Weights of a small contrastive image-text model.
Model: encoder arch vit, encoder num experts 8, text encoder layers 7, text encoder norm layernorm.
Training: soap at rate 0.0013, 8700 steps.
Data: trained on rendered scenes of toy objects such as cars, trees, mugs and chairs, 97500 training examples, 11.4 epochs.
Rows from block 2 of the text encoder, named by matrix and row number. Rows with one number belong to one attention dimension. Each number is 500 + 40 x the weight over its row's rms, rounded and kept within 0 to 999. All counts start at 0. Numbers have three digits each. After the name is the row's rms in percent of the matrix's.
# v: attention query, key and value (stacked) (text_encoder.blocks.2.attn.qkv.weight, 576x192, the v third), inputs 0-191
# proj: attention output (text_encoder.blocks.2.attn.proj.weight, 192x192, transposed), outputs 0-191
v.130 107:544604527511522469443513468520514562501511517547479507524536418550602467586489504533488534487577568514477514486424477520444533453515464547482529519515473477429479593523606507529556469522493455502487543513509451461502483539476533518480572506483467426521566547488526460493521522505514491507573557500441531502597493511495547553535482564446492572502493510522575562498440462504484490424528504506504492527466488520485550503521474444482468490427551516451567477537570530536535510551464473551432489472536504490492457493490502537525455511462467507496522532494491499386452447523558548483
v.131 123:471467547510545498466452559547535531453467497529451518552385510570521450506492460424525491556486503549435504456472494453491554449509507463495547505484527459514485432523542554466542489484408419455502540498496511508499491487510490522504508558472484484443518483453514525553433425462528481449454460502490499515470546521509548434529465549505468568530467564525528555507552478516481564469547505489546512547436434514514414500536513521435518550508526597509474406599461526421511456535526496494455544535458514480519434524527531531505510500496435563446453520442504482576517485497507454538
v.132 097:497531524561430451552504535435541571495549401495503494494486503436485485486477536478512482487512432513543426575495454598479523512523537527505525478523464552519462486535478545503499499529480532561542498431442490467429542500480490474450505533582475551523517534506486511484550534434461514513461525576531544517562517507483436545520479417487491512400478456549530457441416568528524436491534473503440504534503490447503486396504483468501481470520487453433551564483478471552441572529476484455519507537545519473551454504483483519477497491505560462509553443549511429468501532506419509442
v.133 102:462503491534491551506446568509509518472449477494494506497500463529451527480493487500461421501469450493509503560487481491475542487555537499480512512521459509497507478431436545593470513583439511536488489480477497469456524490538541454474504409504522420451547445537498458583471504495500419516467467518602515461523530564484561513500522513530416512504457411532449476491448486471531502572563490521473554521473505467515466506504548559458494536559484517445456352494540449530547475474487512488506420455495443537499518530551517484383500468504540482434496530449513481531559475425455491509
v.134 122:530449485469509550487518552514545552465544495450500420556457530498446527503450491439491479508523477534534516482477525540509512537458450441516423549476423492539567514504482586557536508506541522471523469484501508457493423475488558462500440543474426463439499482479494545494505491515450503522457472548547441549396573521504514504463445604522465485467536499505547530471495488448522533513466573527510611494449541557531436560509539473574496511513517459505533456467577443518434486512508475578408525453545567524515458556453477483487485529490486495493517514551501536523571517435530502498
v.135 117:516481509566512529476472563546494567490515519524480495539465480479479462494556508489542476547515512528483432523517469530521546500526480438507484487510371532534395485484471528525552500485430478461486506568466499498510505546493507471561491480489469474527565518534520431532500517476517482500507485576507464490553583469479526453550480470579566571503526573482471464554521512489543464476519538452491574534426451422492365566529572566426503571518512493493457424506441543502417424546485493440500520499514476507486451472525543505456524578559454534503515505492493454550505485511487469499
v.136 108:517510472485539502527530493500490495499491476502482506468493449490538447547450452528501499521506476512471579489483461507458437422458531531538492454473443530470461525517508384488487493477391424527465471580517454604514514572475518444510538581470482485569534490440507571534521441536507469487564428541505561478500429577441512505520517507519549475470444556511526483536431515579465483442406501476528476542557518403531535425555512513500453548429497471556528576564450505493525488478525489524536523497527501536468425507512536494454468479535499496532480554482479498452502492481460494507
proj.130 099:497468475524477506519499529455514500460575502419504468483476504470420457523493536477466485513444401466496480482554443508436397467563490455513485550439504552512474481467542493545463509537553606484449528490538505516523520455538566469616452511533440562487526530480432528513484545488475444480494453498496443502468541489415437504519482410492493485441444466515490462501532561517509480553548493506474534521435459430571519494547529471456496565516502462550560443490479427515463480544517528536527554474447506536582512491532406495491499578499492551511512547496505490514535452541498508494
proj.131 116:506515531515498513541559422459487553391485525433496487468520493447523471503509581452497514416500530430516479478477450544489469530516434527521479479506486496529529440476487439496508526471615551487490459478529423466523515560512439419561559548465529587522529514477512461371505509556533459522516547474537520536521484531552482511483463508497575553531496483511507416491447487503428544533499536555524461507579450439514516492480521487466480547513451412533528504472494481526565540447426528421495495480491505491495449520532506451480515527530533535563494486544474478491484438423523531478
proj.132 105:384451507482444456475485566537474432466490482504453489414484555518512519496497539550541551543477474507481535497550465472507463467402459510502557537528449397560463500498451445470421525527486473485391494565479495476447509468425522545483456417479556478525580470417506478508478478505539501434519566487457459507463463495474491506502543551527483525457499494461469498525439560546477409524597484472431577470464505545515528500551483521536500511519482533504562526545569450441559496523460526501498527518510550465498547546504552533516497547522458523451502472481468497489518509534505483514
proj.133 105:478491470489485483526492452524496449479518510507497475501417467395487474431498560561477549392430520595479518518500518510471504522523476485571461534465561525508540511487448476460460512471534501472439483527506455462520506517499442479499516503439522583484505584567504492526491485547500596476462445512501527514485509511546493504457494491561434514504597576488416506519444515512465479501495533478557540471496575466410487492483452512559488471505462518461474556532539519440549501540468463550493529486418491485591480492449523468548491462513573554522471447507513497460476509392470488585
proj.134 115:486468421531510496528523535469495507573470485486437424538511545487465491532548467569557550484521473512542500526496497545510505449543466536464535416536555446511501483554522514476431453452538464516514581532503488520548489538514396483474446536508574534534519467482522465468497533481583522544481558448538525422535549488485416507520460435543590534554493502511555517464496460545455483443574439539489503507541440511486461554495520529522511486433415544476465502470515531503492506555514479425486497567516453448537493521534584509536524531472480537417463485494457569514553479483472518426
proj.135 115:469451470542452499532507490560445552500459447485432549443507520396512457428448564490518531455477505484506540504488493483517605466463502469539521519499532423474535569522498418453494499461554525495518502461441455449500490531492471476510487496488561569546499558501549509427549478559528545470481553472532469504474470503508545464524546506478506547528473527545549538546441451520388483571534435576544490425464437476452532527518499504537494520550487516521493489552487509469516560493501494502496600466479465423442549496490566531492469551459559551464507502482506447487470532401526491517
proj.136 109:483497460515476492478462500550505582452494571417540501444514457576500524573453529419455483543496520521531474482497500555535509566405594570483507534474526555540495539493502478512490486513606528469480451468531528394520491465557568539487455465527462539527503467493487466535493518504426430533451477406465516532493583465483521432566446442486467504403519469514540469464515499530506541460434508500518474497501422505570501481545501479506477527478492506501496463431483517493523542443488489496533537530482494536519427547501430466492540497502465454522547482431528514493422519537506505571